python train.py --arch="caformer" --model="self-supervised image encoder" --dataset="abstract colour fields from 500 small random pattern networks" --train_examples=50862 --image_size=32 --crop_scale_min=0.2 --horizontal_flip=true --translate=0.12 --color_jitter=0.6 --method="vicreg" --norm="rmsnorm" --norm_position="pre" --hidden_act="relu" --mlp_ratio=4 --head_dim=32 --fused_qkv=false --qk_norm=false --parallel_block=false --inner_norm=false --moe="top_k" --num_experts=16 --moe_every=2 --expert_mlp_ratio=2 --experts_per_token=2 --shared_expert=false --patch_size=[2, 2] --depths=[3, 3, 3] --widths=[48, 96, 192] --kernel_size=7 --projector_hidden=512 --projector_out=512 --projector_hidden_layers=2 --residual_init="zero_last" --optimizer="adamw" --learning_rate=0.0013 --beta1=0.9 --beta2=0.999 --eps=1e-08 --max_grad_norm=5.0 --max_steps=16400 --batch_size=256 --epochs=82.5 --lr_schedule="cosine" --final_lr_fraction=0.1 --warmup_steps=490 --weight_decay=0.1
Rows from block 3 of a small self-supervised image encoder, named by matrix and row number. Rows with one number within an expert belong to one neuron, the router's apart. Each number is 128 + 32 x the weight over its row's rms, rounded and kept within 0 to 255. All counts start at 0. Numbers have three digits each.
Before each expert's rows are labels from the 100 images, of 14848, where the router gives the expert most weight on average: "top examples" is what is common among them. Only what is clearly more common there than usual is listed. The data: abstract colour fields from 500 small random pattern networks.
# router: router (model.blocks.3.mlp.router.weight, 16x96), inputs 0-95
# up: expert up (model.blocks.3.mlp.up, 16x192x96), inputs 0-95
# down: expert down (model.blocks.3.mlp.down, 16x96x192, transposed), outputs 0-95

# expert 14
top examples: dark; smooth; mostly green
router.14:171165198162108150127123087145155142105141100156093105118154166150147082130125121132161104130134153093097131078158118135176158059139083152101174118096064131106063081086111114090132123121153111129101150220108085152122141134085084101142118212141160135122094101156163110188095168106110145136
up.16:149191158109149133149093138114157125121126135113149150164113142154140117088132180089160102145136128138125042114137197181121086132158148133132146118104114155122139106199129139112093126098132044157079133083131154170149135116136124106074102143215144096109106132134073112130158165119051132040
down.16:099094093133078098168170132147099103101127183135123140127148130142118115194107064178040146152149088108138157176118094094114146128074159137118105110147164133121125106105079061119127122145102128056112122151126125129082116108131138176165183112047123097136158142096123140122155148117181123216
up.17:118163142109126132089190154146080160103117034145099111114098083128146119132139103084164198183085141125129126102110110076128106093099117126104124163086132197117095144161120113143147052069128134113090168147135081139118127125136132153141129154243101114158090106153157126123110136113097176105
down.17:118071147110137135100143115161128115152116170149115134148087081114097163080136135111099172108176078096173155180112072108123166174096093109151079134129157101070134115175144148172107154144123132033190089084154194072112144109151105086132135096128135123114136167110157105148141072150113132182
up.18:119105051174104106114089151117076147114113129126138193154170166102102145142156170132130128134150084116141077201140144179123129138127117127108094115113156092098117118121111138116186149102055105178180100141135111082136058070128120098146146091098138117095150157120189150148110105217150107174
down.18:099164142180192135151104183153109160127110209141168140089140149134116070109122167119112132169075133101137095107136114133060091124175156124098175119067152110125214171146133101127122131100111086125149129088160097087091126103130136125055110080191142137066143112146097136086124151152143123104
up.19:162072167112141127099133137095120223127156123146142129192099136147105114122186128096142126127154125113152109127129166157131142132110119095185104144157142073108112092157149184167132102142026153101195152048133104134153117129159153069108137132120150043104142168153143115173124106122083114135
down.19:104141144132179089151187120115113113138115091141105148117118140182150125132135111159100146146099091128103148173183114006122055124112143137130127123093127185122175161138144102178094158105150110087154109096159139064079174132126152153096117078148098136192122123072151120094106129127150205136
up.20:117102118169120152195153104109148080100130165118139134076166138125170100087085173130108162115150138151133113101118102160110145112157118157075170105157151111156139126067085155091134176161121111156122157171119096135122110151148096215091125154035099174051138121121051136124129146115153087096
down.20:114155112114126110113086188103136090139072172184142092128121106094116137219158155139093178119125109125135113205060161191121128153111144144104105123120179150136167178161079054186137126073119121150083166117093134163140093148171111123159080143110141168128104114166117131116163152114135105142
up.21:121139131190160118112168130169131172099191123127150111093159156095142139097162202100148147122066154117165167124132093061154148120187148120093115140111163096125151093165166142130160044104148172092138112158133119093105115081090122164092116125192104114082095122152055120106106103090099165134
down.21:152098103081095130121110133120077105144098129166117133149106085099050165156113125121128170124170057107133117176084117138146163175105084137121070105119136125098103163178123107195187152143112107114145132093123180107105091130195114084149126125118145134193176138151227116118146121112083155151
up.22:119129044138127119123088159126029142117101115125162179159155115145086199125152119111140139141103083120141088139151097143097128163178148118126069132086137096110127104166152100176139127102116090158182124141200143087115071100126117103140162056106115101131149140139158144090176106198137125175
down.22:121144108176153150171095114159124090131138160079174131116141148179135115088147133144115098169081126135150093076136132139060121102156166108133181127115139088183193139162115175094095116111076088159142116123177163117153117135123190156093130062145084119096096127092099174056139125203159122112

# expert 8
top examples: mostly blue; dark; smooth
router.8:167111077099145141097111164090053101118104156171110102097167127147129159164164103125110115081142142107119167187083156137109175173077138107182062120171193136133112111073104172117133089113107148100128099135133130134147082149103157134179177128119145099129117158139155112079099135105188095209
up.0:148120128175109104091150103169150085109148138154134134111174169082035111148163126140139083130138173117102161110163128120200173066134097151062158081118125088166083097129134148070144131134103127173151179149064094108180092129102082090136112125108116128078095117169149127135091166152125160140
down.0:053048171075122152134179088131132143118126088098108153126091102115133152106107096144125092084135109129130211083139095055078135151075113125156112087195150127172109137116137127128083127159122158063207105121106113100151166149113175128099155127108065143129131132095116104158127120127159106149
up.1:082147151167114088168152054116130149156114146076140156165133121122165105037117141100191137167102109182141060108162147134141131142191140159063213124099127125155141101152170126116134137128139099131098134193160117120095121098146153165050141105114145126105170117114085138154144117143082130105
down.1:156144105121101136090120112176095079133161101115160122101117158121100171113157134158089086116122070128155108151112159179132117099118144123176088085139139133128109119099067114041162121141130179143082150086082232126132107140153126095149166188132120172169114097099160095056180130141142157138
up.2:122131152185114115085147124179131189124186151126126151141114132117067083135155129088160147161090141147127149095143139136205077104135117069061138145143120115112139151152150134086166062147138162118124142118112156112146156136138149180100061041164112131124112133157146210119160055135094150119
down.2:101130138189112106096151171177095209105139133161175110095169123057042104110187152132137138185089126078139133091123126167148152125174159069103149125103158119115173150137131150118169095093117124183143126133182124109117122110117095133127122062157084092131125150139089164098152066127115095135
up.3:086134194163140162177160136193132122111167210124159176127119131105155131092149167099112130132114123085158124119125106087122153140151147112139143111138166061137121076124131153131059128133103131085165112146142147164204136100127077168121125104110088128061075113128030105139182122163115115136
down.3:136090124144084077172197071141152096112158152117091134140102159135086142145139102152113095110155090087180115125163100079143125113131058151074131128114123042116069096107148084123132115179130114104193114122138171096126144141146107083140127102107122175086136161080138159133096120159083209145
up.4:158143150114155065131142138119167111141177119103142067130137185178168054133075140124123127086143134220105097126159107111180088108106116155108176151087117148125126127106111103095148128129147160111078103170127156061075138108114153183108112154119199176132109142132136145125101137082140208145
down.4:133123099096124105108090127108112101160134084128165083156069153116169160095131112142167046108125178192121137103133125149094153187104141090113159173127094111144209166210152154166114155102129102167119101099154184145139151144151161111172136089110125147120090110133135160097136054137064132111
up.5:168131125122127111168080131042141104152176130123159124125140146199133087129109128113137160099158130177120034119124109158159097125145068148115160140124084084108131138098118156098153131130124113166076129114101078125106109088127157095123139152120208134072136101165160157153055156132101213148
down.5:154122125108141142098087101102130170142152079070158112185106188156201157101123111153167073056113153174116177082157196140112128151079120083137101074163117146075175133179132150123120124153121148128093113152124142161139171129095190156120128146145181104155094134109161159133135076123096115102
up.6:168131200112169178103163131122196148075182169118154136137084191117170110100135185122120087045131147133113154128126145120141125131114122057138162089158097129167162083124101153103130112136113151118088100139107116147169161106106118194109095160146172105107088158124043095152165116118125096112
down.6:171117113134148178141093173167100084158113170161153123114153186130060145148115106126130102131123083103142120148144104176116145174121109110087184077091130052184143155112099088155149110062049100125168102081159145139125121170158085088139117111114107156094135059164106132089107142161095143131

# expert 11
top examples: fine detail
router.11:076100129123086098169147134139111133128142077053117124173150124193147135136132109110137102119063098153109053095133131131140096141074095149124151182135128143128171205155123074144105130097144070107152188095157135143102169102126189117133148070156122127153140120076156203122113087160105137167
up.7:107102135165082118150125125085135137067165127107155203093142150132213131134125189145067164111116129128200126185114076129095104139151149103129109091118139065159206105116115149091120097123167167105131118121156136163130098066110147180121142127119135149085140115129060113101160121126168161181
down.7:128112142099139153123093121140167118172137123125130134185084187090093155138107099120112065128174082112085147139199180108096113150095084152189094108184107152104115091154134162126113146226107123115163110148090137111143172089111162112142145125103129094158127189065174062153138147124138108099
up.8:171200111105143155132059104129136103153058149159182122115138137151140094110110189128149088110170165136109064127159125197123112109142152125118164092095075135115150135136149136136149146106120117222074104107160143055090106114121109173080138162135161112145124142157120076121173155063120132116
down.8:080095101180159115115119190100134074133124191107145108152096101124133181111155167144098096155112135087114141137085123122117129163141152198152086137154191094111127099115155152107087142198108149035165130176105110085160193092073109135147116128102145171103103158093138120151123136179123143160
up.9:114113106145050130116149172200086151084123146165144109105170148141121103115121114169165174177161106115165136159140148190118180123114132081154167131091124090166084102083120122087140109093103160114142117108101125150121090162152102143155221161103127158077179141172107182197123108143130140162
down.9:128115177113170169119122190061132128161132124187144126111076106094131129159150159066129156134100112159175135145111131150133087212070102125168085141148138138118142160127096168166120137130127171132145079061053146136150143140130112145111098147158159154163088135092143106090030102139136093108
up.10:114145110164155142107161128128113188049137106112135129125188175198092085141133175130078122104114109096124099152162147173112102070132109095133112082147137116113166124084102149134116164107095192138126148149112096093098096108143119221077122137088093121099094140199078099139161130085163162141
down.10:075129082187162083165118101112114100162091078086091123129132141170150136082159076158171078145103131107109153142145142069129135148173106124104119162118175146089139138133174119091070147180143101122156111195132095039075140134108183142149145090139112163084159130145141173146096093153103155131
up.11:160161081100134155078134069167179184086133122125140142112152103055052122090063185141143104145138154104151128114124131189135141122176163109100104095130101098133179073106136144102130098137127156161122125170161126114132103115103125181131170161180132088103109146111075135163199128083174105152
down.11:122134112125129112229172119105122071103112105092210101094168109177107115096161096128183184123144198167145109138119093112098105136146146168156144119116138152118058143113084095111172160129108126153098129157117112162064116195079133144108161081105132150112130124163118128076174100130085131135
up.12:110086157111085123146160129113157114096179123189116151064115105159167152136099153126087157123132176125162150152102045091153114119117141136131122127099126096168172113093133134118086080181183156094111113138131151056103133109086137184129127113131160140129129155097104100107135144066217147213
down.12:102058131095137161117093161131116139147096152159093137158074143092125200120133115158091101107165121125116130099144162149047122163081071119185106128206150140143141120142136158132085179149110146084197122099138133141176169171152145074161146136081141110132151173073140077140145155133087105101
up.13:117115147164188182158118149145114046128192147100158116108158112165209128135130130105104132092074144123113186183128097089154100148112147128103143075142162138166134111125071121105150099150102132087105083164111160125155152109083127184128091126172136152147067143076131166086149128141121089198
down.13:139093074126127133144122119113116105201133119172104133152095166093135196139148083194122069099171144127129131119160193185109154182086110078132092116184129152166112112137147156092120130162115114161140091119145140116139148182154152136183100087111130093145121119028175158107091144124089162104

# expert 2
top examples: mostly blue
router.2:140090145083130170208141127160087125135200137110101177088115085136138175076140083139161141163143125117160152113092107120135162129137114045128104126144156127165123101075122145103120115144074156065151165109139110175080095146177142111063158100149080140141126115076106155093191115167110102097
up.7:171151092150103101049095115086140100153098136101140125174179168177117140095157144175166093043125144112089073121147150128119109136183202142055114143097097149150159108147180159097151142146182117124102078155129112132124119109079129169142146173127128102055108145138149120161139104111171125150
down.7:145124119125146125111117197098158180044080182162153166144131127102147131156143114133136094132150167136127165132157119076148099118125157192157134123174123079182145097125068186117114103099119139117137199101046144118135143114107075124126105137150101140069089131126108130061055162152158145130
up.8:145176103159142154092111134038156137094044106095181148135165100108130103109166164144142065147109138133127108123162172083155138098192184166069139108130109174130145096165163165138160144106161072188125110171157125115102110121067118119112139142158148099140171141115128092121149178126167163147
down.8:131054097061120130129141155136131080098146120119130145169145103130211159122118175161153079106136159119151150093139133136074142141146065161135163146175121120158136104119135182169071143125092155125151162089141152105165103156118150124206135178087114062069117155139117099199113152096137093154
up.9:127159038144126142127103103173120187110102141149070120124164157111053134131160111177133054197130078095108142164159178153155156094139112130118093137123084165080135116127169102053122152143130147141125149175146096105075107121106055117129121126100089099136127145137162091152130122134145201131
down.9:123146136146160093096083126100157172043120090145132097114100137110054153114196172135124104140091190122121124080126183130186110150131127131108095132159147180151139148178179164169104152126154080139145155120107137099172175156139134120174065097203147152125123140102168106100096120139091154083
up.10:144167123098162134082075150171125116104089106177097140120121151155131151116086133126128087120137131099118140156113108161132121109149163101148150104083078111141137099166133108105113178084132124137130138116255102067087065153102071077073150164160134135142129150188096082151192138092101141120
down.10:137200135163150106077122161113131161115145085164148143177128122156145098122192164078153132116058133132123084118127154165174062131134165114102115161082110122094148154160115107140158118078179093174083148145131122143132119117123081153104067098198219153145112078141132156098102129142098133087
up.11:196123072122169104094078117112140161132122100169114138115136176160131135149095134196093053152130189150104143126163112180189116096133126117159107087124066181173151069131125158139134129120143145138081148164114091106115100083090125118091113152097172101191153146117150082142170117072151140162
down.11:129114159155124098062176118131105139094143113146122074103118173136078090146163108126115134183101154149151182097078063106160108100099134118105185128107121106105113183075154131105084134095134136083145158135128149133113128142143170184119126115150108184124083087221078125088127110140138202181
up.12:098095137129112152136122117104143151107077154053163087127146146093150147096131108154092092067115111062105127131151169129092152122112162157187102064165181183088180108130125132139118189115111083094170108149117101133141136136135132165178145181084073118142164128081110068150167150088164093161
down.12:067127092124148158131134160117109108093093166160117086137080194131092122124108071157098124125141096052103105149095095160101138164098069130121129101126155146122099152085139094141149192112106101080191079127128078058096126133132077152171141160110173185119140095131130095141097186109140173149
up.13:139159145149099143105100112096122131124142127170156145143156187190100101117106130098150126113139117134170081156151116161126092117147134099121192109052041084178140090090140117097153133087123122165081143111180119077065038124102103149083178183124152104102165109153104125144124163121118173127
down.13:138175159092104064034122171113136126168115092152120151167061194136127094124138110068116123070139150172115117067163146137091077130083131159148111084109097151064132150159140154168113138147162108115103153091064149115137144131115140158136145159149213128147121130140155114152105153108081137099